{"arch": "unet", "model": "spectrogram enhancement model", "dataset": "simulated sounds of rotating machines with and without faults", "train_examples": 39062, "gain_aug_db": 6, "noise_aug": 0.002, "n_mels": 64, "hop_length": 160, "input": "log_mel", "win_length": 400, "task": "enhancement", "loss": "l1", "norm": "groupnorm", "activation": "gelu", "weight_standardization": false, "pixel_unshuffle": 2, "widths": [64, 128, 256], "blocks_per_level": 2, "block": "sep", "dropout": 0.1, "attention": false, "upsampling": "nearest_conv", "init": "trunc_normal_002", "residual_init": "zero_last", "optimizer": "adamw", "lr": 0.0028, "beta1": 0.9, "beta2": 0.999, "eps": 1e-10, "steps": 7600, "batch_size": 256, "epochs": 49.8, "lr_schedule": "poly", "final_lr_fraction": 0.01, "warmup_steps": 150, "weight_decay": 0.4}
Rows from block 3, named by matrix and row number. Rows with one number belong to one channel. Each number is 128 + 24 x the weight over the matrix's rms, rounded and kept within 0 to 255. All counts start at 0.
# convs1: first pointwise conv (model.enc.1.1.convs.1.weight, 128x128x1x1), inputs 0-127
# convs3: second pointwise conv (model.enc.1.1.convs.3.weight, 128x128x1x1, transposed), outputs 0-127
convs1.90 [153 108 161 100 134 108 159 138 135 120 124 123 135 121 149 158 113 143  90 123 122 134 120  98 152 151 122 114  97 114 123 134 116 119 119 124  60 120 138  81 137 153 143 128 154  96  94 142 114  80 168  91 119 167 131 133 169 128 126  99 119 126 127 124 119 155 177 130 124 152 110 157  98 126 126 109 134 137 133 129 121 205  82  99 145 124 146 172 158 102 114 138 164 117 133 139 176 142 128 102 122 122 106 158 108 119 133  91 170 161  92 122 121 131 141 109 119 153 127 113 146 123 126 148 142 143 115 113]
convs3.90 [118 113  95 120 162 129  47 110 138  47 134 122 119 154 115 150 121 169 150 132 185 155 100 111 202 131 154 114 176 133 125 119 176  73 153 147 157  83  78 122 104 151 135  88 108  89 161 129  96 127 146 130 179 136 129 130  78 128 174 106 156 151 112 149 141 221 212 151 116  99 159 170 126  71 116  46  98  99 103  81 155 124 128 143 112 154 136 133 122 156 140 117 107 118 112 194  57  61 174 124 144 188 140 120 129 102 121 147 147 140 153 156  64  70  97 173  84 131 128  81  90 110 125 108 121 144 109 164]
convs1.91 [156  99 102 129  77 129 122 150  94 159 145 114 126 172 132 142 128 110 173 103 154 162 150 171 169 181  93 175 111 122 154 154 138 134  89 172 137 118 149  71 130 187 116 117 138 154 119 148 122  65 139 132 158 174 135  64 125  94 100 108 113 155 138  88 120 118 126 115 132 124  81 196 152 109 135  96 112 109 144  95 142 149 107 177 134  96 167 158 101 125 205 133 168 116 144 122 127 153 114  43 151 113 125 136 166 115 127 113  53 120  99 114 185 143 125 128 164 151 127 205 141 118 149 160 165 120 134 101]
convs3.91 [128 127 128 126 125 127 126 128 128 128 129 128 129 128 129 128 129 130 126 128 128 128 129 131 128 128 128 127 127 128 126 128 130 127 128 128 128 128 128 128 127 125 126 126 127 128 128 127 127 127 130 128 132 128 128 128 128 126 126 128 131 130 129 130 130 127 129 128 129 124 128 130 128 128 126 129 126 127 130 127 129 127 129 129 128 128 129 128 130 128 128 128 129 126 126 130 131 128 127 128 128 128 128 129 127 128 128 135 128 126 124 127 128 126 127 128 130 126 128 127 127 128 128 128 130 128 126 128]
convs1.92 [176  84 123  92  74 123 131 127  98 160 162 107 117 154 155 126 133 115 198 125 156 136 148 158 173 175 104 175 101 132 155 150 115 129 109 152 126 108 151  64 133 174  89 135 139 178 102 131 127  95 144 123 138 171 113  96 118 109 125  97 131 150 125  95 148 124 122 117 138 130  60 195 147 101 119 114  91 109 135  97 134 133  99 121 140 111 155 168 114 147 201 127 161 114 161 113 134 132 118  63 126 135 144 143 132 111 103 110  55 121  89 116 156 155 133 140 140 127 128 181 142 122 160 157 151 131 100 107]
convs3.92 [113 133 115 118 111 126 118  95 106 146 125 156 125 145  89  99 129 145  95 147 134 124 139  99 123 109 153 111 120 147 114 123 129 153 114 158 113 126 146 130 158 169 140 160 129 112 125 127 138 102 112 141 113 124 122 123 103 122 116  95 125 129 117 162 141 124 149 138  88 107 133 138 120 119 108 119 138  97 124 137 122 115  91 140 149 138 139 112 100  87 151 119 133 101 119 119 141 160 142 122 136 126  95 104 132 116 132 133 117 131 155  86 104  76 116 105 127  86 100 110 130  93 117 141 131 138  86 101]
convs1.93 [127 126 154 102  88 125 129 121  94 138  99 131  96 124 123 168  82 101 149 128 100 113 122  89 125 158  96  77 110 128  73 110 138 107 119 127 136 137 171  81 132 110 130 120 162  97 111 167 113 131 161 140 128 112 119 121 133  92 109 145 134 155 135 135  60 149 129 164 155 132 156 170 105 117  98 109 122 127 122 120 127 142 126  72 151 152 167 188 132  61 105 151 135 125 105 105 121 129 124 147 112 140  75 190 136 117 132 119 112 145 126 138  92 104 162  97  81 111 149 130 135 108  80 120 161 102 134 120]
convs3.93 [ 88 145 137  75 167 129  69 179 144 102 109 156 145 125 160 121 129  66 136 157 123 145 102 149 106 129 152 108 112 158 111 123 124 128 148 147 116 126  82 132 102 148 131 105 117 106 203 116 109 171  38 161 192 116 133 127 114 123 138  89 131 103  99 132  99 101 159 143 155 103 154 163 103 101 124 124 112 123 110  70 132 103 124 172 151 146 138 119 129 134 155 106  60 110 137 104  91  84 155 123  96 184 134 159 123 128 144 132 124 151 198 164  84  91  93 116 177  44 152 105 148 103 159 126 102 132 160 143]
convs1.94 [119 120 129 102 122 151 135 147  98 137 137 121 121  80 119 156  98 150 137 145 131 127 156 156 118 164 123 170 119 118 152 122 121 135 130 151 160 147 143  98 146  88 128 145 131 143 157 144 126 117 138 122 104 121 145 146 116 105 152 119 140 133  56 139 175 121 107  92 136 158 148 177 122 159 142 108 178 150 128 143 179 149 129  93 134 113 171 166 129 102  89 130 109 120 112 119 129 133 107 152 110 134 116 129 144 136 124  80 118 120 163 124 125  96 133 129 103 103 120 137 129 141 111 120 100 138 116 129]
convs3.94 [169 143 145 136 140 129 100 134 143 146 107 107 171 158 151 150  87 146 115  83 175 117 126 137 158 164 142 194 117 128  86 102 130 127 158 156 110 104 115 245 119 156  30 154 137  83 133  96 120  52 105  95 212 181 157 103  63 145 102 100  75  85 135 126 144 132 124 102 123  65 158 137 190 184 140 162 191 126 148 155 184  62 169 106 116 145 154 125 175 127 255 135  87 142 130  76  99 179  60 160 125 151 135 121 133 142 176 166 161 154  73 105 181 147 132 147 144 156 119 160 191 197 171 113 104 109 179 114]
convs1.95 [ 98 152 132 114  80 131 127 125 151 123 163 173 146 109 129  92 171 135 113 164 147 138 110 185 101 168 176 196 107 126 115 137 151  99 158 155 118 157 167 155 197 134 140 110 130 160 152 141  98 134 177  71 150 139 135 115  94 111 157 108 113  98 148 112 169 110 112 150 114 114  70 136 141 145 144 129 160 127 133 124 116  72 123 129  89  90 139 121 135 158  55 122 127 119  99 125 125 129 147 135 157 124 114 136 134 116 114 129 148 126 112 122 129 125  99  65  99 121 140 170 123 113 128 144 113 143 129 131]
convs3.95 [ 69 102 110 147 132  88 112 109 117  90 144 137 104  52  96 102 131 113 189 115  83 125 156 130 140  61 124  71 122  94 178 156  33 113 109  41 208 131 128 161 104 199 125 160  71 194 110 164 120 189 171 199  14  70 110 188 148 108 120 158 170  42 135 112 122 137 102 139 125 173 154  40 144 143  60  69  97  77  89 149 157  89 113 115 158 108 122 121  76 114  86 105 164 157 120 175 135 141 173 195 123 163 169 114  61 163  97 126 138 124 164 128  65 126 111 120 155 142 128  92  73 147  64 106 140  93 156 141]
convs1.96 [133 148  98  97 121 112 111 100 145 121 153 122 112 167 152 156 114 155 118 142 154 135 157 130 109 112 133 145 142 142 101 158 132 100 105 147 106  66 143 122 154 121 134 174 128 146 156 124 134 142 133 146 125 108 103 156 194 111 128 117 165 100  92 141 171 117 123 103 119  97 121 101 152 156 155 100 151 126 126 146 121 135 154  76 139 113 131 146 147 164  89 128 137 120 159 119 167 136  99 138 132 157 146 133 179 124 165 109 153 168 121 130 113 160 154 133 146 107 140 144 130 139 117 118 148 172  95 170]
convs3.96 [142 122 107 154 121 134 134  64  91 118 116 143 142 124  88 109 113 157 129 131 155  82 115  79 130 108 158 114 153 117  94  83 137 134 126 148 130 117 113 130 133 197 118 159 110 125 113 150 113 108 147 128 123 128 138 155 127 143 140 111 137 153 111 139 146 172  85 142 123 122 124  76 159 112  68 115 152  60 116 123 141 136 119 132 114 147 151 117 100  94 180 136 162 116 128 103 137 145 163 137 136 150 117 120 129  97  96 173 120  83 108 126 152 112  87 136 112 123 118 108 117 182 130 134  97 140 143 119]
convs1.97 [115 136 126 109 121  99 142 131 119 117 138 128 124 135 124 122 111 127 120  87 136 111 113 102 118 143 126 114 127 144 123 135 170 139 148 128 116 134 159  92 137 160 127 137 115  88 126 126 122 105 128 115 172  89 124 121 153 103 113 158 126 136 119 135 123 103 158 148 108 109 122 138 138 129 119 132 114 129 132 128 146 124 124 144 120  81 145 119  83 110 167 130 146 124 106 135 133 106 141  89 114  94  99 102 139 128 111 120 155 127 106 141 148 137 132 134 114  96 141 122 114 143 123 114 108 154 117 129]
convs3.97 [125 128 130 124 126 125 129 126 127 127 128 129 130 134 130 127 123 131 129 127 126 125 127 140 112 127 123 126 122 132 129 141 122 129 123 119 129 127 134 125 125 117 129 126 131 130 128 128 131 127 128 129 127 128 125 129 121 129 128 130 127 132 130 128 126 121 123 130 121 126 129 134 122 130 127 130 126 133 123 127 124 125 124 127 126 129 127 129 130 126 127 129 127 126 127 129 129 137 135 119 129 132 128 131 129 130 132 139 130 132 120 129 122 126 128 128 129 126 127 125 127 129 143 127 127 127 127 129]
convs1.98 [129 149 126 109 145 106 141 141 133 132 111 120 110 144 117 152 121 142 141  81 140 106 123  99 141 136 128  94 122 152  93 142 169 154 160 114 123 152 156 101 151 178 124 140 122  81 119 140 127  95 109  99 181 116 109 135 161  89 113 156 142 113  97 108 108 119 181 157 121 125 183 145 121 112 112 110  96 134 130 119 148 126 123 149 120 137 131 120  91 104 170 137 138 120 103 173 138 115 153  76 121 106 105 100 181 118 100 104 136 122  93 138 107 129 129 134 103  98 129  99 126 151 117 133 152 174 104 172]
convs3.98 [108 123 140 133 138 129 127 137 134 128 130 120 129 116 127 130 116 127 121 132 115 124 131 136 135 132 130 126 137 116 128 129 133 121 126 129 127 134 125 139 130 112 118 128 136 143 124 124 121 123 122 141 149 137 122 134 119 132 126 134 158 129 128 154 123 125 115 118 141 119 129 137 136 131 116 131 118 139 122 120 130 115 128 131 125 125 123 128 130 113 152 124 110 130 122  99 128 132 101 129 124 131 131 128 134 121 134 114 126 122 131 123 147 136 128 125 125 129 130 138 130 116 120 123 132 129 107 122]
convs1.99 [147  91  79 118 144 118  87 137 182 104 106  94 137 132 130 144 137 146 136 157  89 111 120 147 144  91 166 107 178 137 116 134  77 114 137 108 135 109 119 157 132 106 109  88  57 165 122 134 101 152  64 164  96 141 113 184 107 118 154 138 105 116 143 101 122 114  73 124 123 127 114 100 146 139 148  88 111 153 105 148 131 131 152 131 103 156 139 118  99 133 123 124 147 152 131 154  83 146 134 111 157 106 137  40 195 125 147 147  84 138 187 140 132 179 109  83 114 143  73 131  90 125 132 116 136 108 106 150]
convs3.99 [135 126 137  69  79 141 107 125 108 133 126 163 160  60 112 132  98 138 127  96 118  90 152 138 129  92 139 150 116 154 103 127  40 219 117 160  62 138 138 149 110 117 153 152 113 228 115 107 133 138 124 126 126 116 130 109  96 110 143 169  72 108 148 197 143 111 151 131 155 134 120 109  66 129 176 157 170  89  97 213 171  43 143 222 131  81 165 120  40 145  93  97 175 151 104 125 132 204 149 150 152 137 119 116 112 155 121 138  64 166  92 103 160 175 144 107 164 105 101 168 156 145 104 117  40  69 203  94]
convs1.100 [109 125 111 109 116 101 136 108 127 106 127 115 129 146  98  89 106 114 139  71 137 122 136  88  96 146 124 110 130 149 110 129 183 130 132 109 141 117 159  83 142 166 147 152 122 108 114 123 129  75 123 129 176  98 113 143 158  85  99 156 108 159 121 137 105  91 135 133 108 107 158 126 130 173 126 138 148 126 134 123 151 137 121 120 121  81 153 105  90 135 118 128 149 138 109  53 126 116 130  85 135 113 103  88 143 128 113 118 161 145 124 140 135 138 143 119 157 102 148 118 100 136 129  82 110 145 130 113]
convs3.100 [125 129 133 128 127 121 127 129 126 124 126 128 128 128 129 129 128 131 130 126 122 123 128 130 129 127 125 126 127 130 132 134 125 128 135 119 129 128 129 123 123 120 126 129 127 130 131 129 128 129 128 123 124 129 129 134 120 130 128 125 123 127 128 131 127 130 126 130 114 126 125 127 126 131 125 128 127 130 121 125 126 120 131 127 127 128 128 127 124 129 135 126 129 125 130 126 130 127 134 124 128 136 128 130 131 129 131 139 127 129 125 128 130 127 125 125 125 123 131 124 126 130 135 127 120 128 125 134]
convs1.101 [139 140  84 132 125 128 148 121 124 133 131 137 113 137 143 169 158 133 140  96 162 144 132 135 118 150 149 140 121 149 104 141 146 114 132 113 123 150 156 116 142 130 136 148 124 127 134 141 127 124  98 111 156 141 111  94 167  98 119 142 136 124 103 126 154 115 131 128 120  96 174 118 115 124 125  89 145 132 115 105 146 125 139 126 113 102 123 109  78 124 122 128 116 129 146 173 153 146 129  79 136 119  89 102 177 121 136 101 136 125 116 126 135 145 126 111 151 137 143 145 146 139 131 139 121 170 117 129]
convs3.101 [137 147 130  88 128 119  94 139 137  95 119 104 106 108 133 142 158 122 140 144 114 132 123 125 137 125 120 112 127 117 150 124 107 118 121  86 131 114 137 134 117 147 142 106 111 100 136 125 135 150 114 130 136 118 136 140 164 131 101 109 107 131 124 111 121 113 162 146 123 104 140 137 128 106 148 122 123 142 115 121 144 145 112 124 121 128 128 111 149 119  81 128 100 116 140 134 128 115 139 105 127 150 111 119 105 125 112 125 151 167 149 144  65 144 119 121 140 146 123 111 120 119 142 121 129 108 170 137]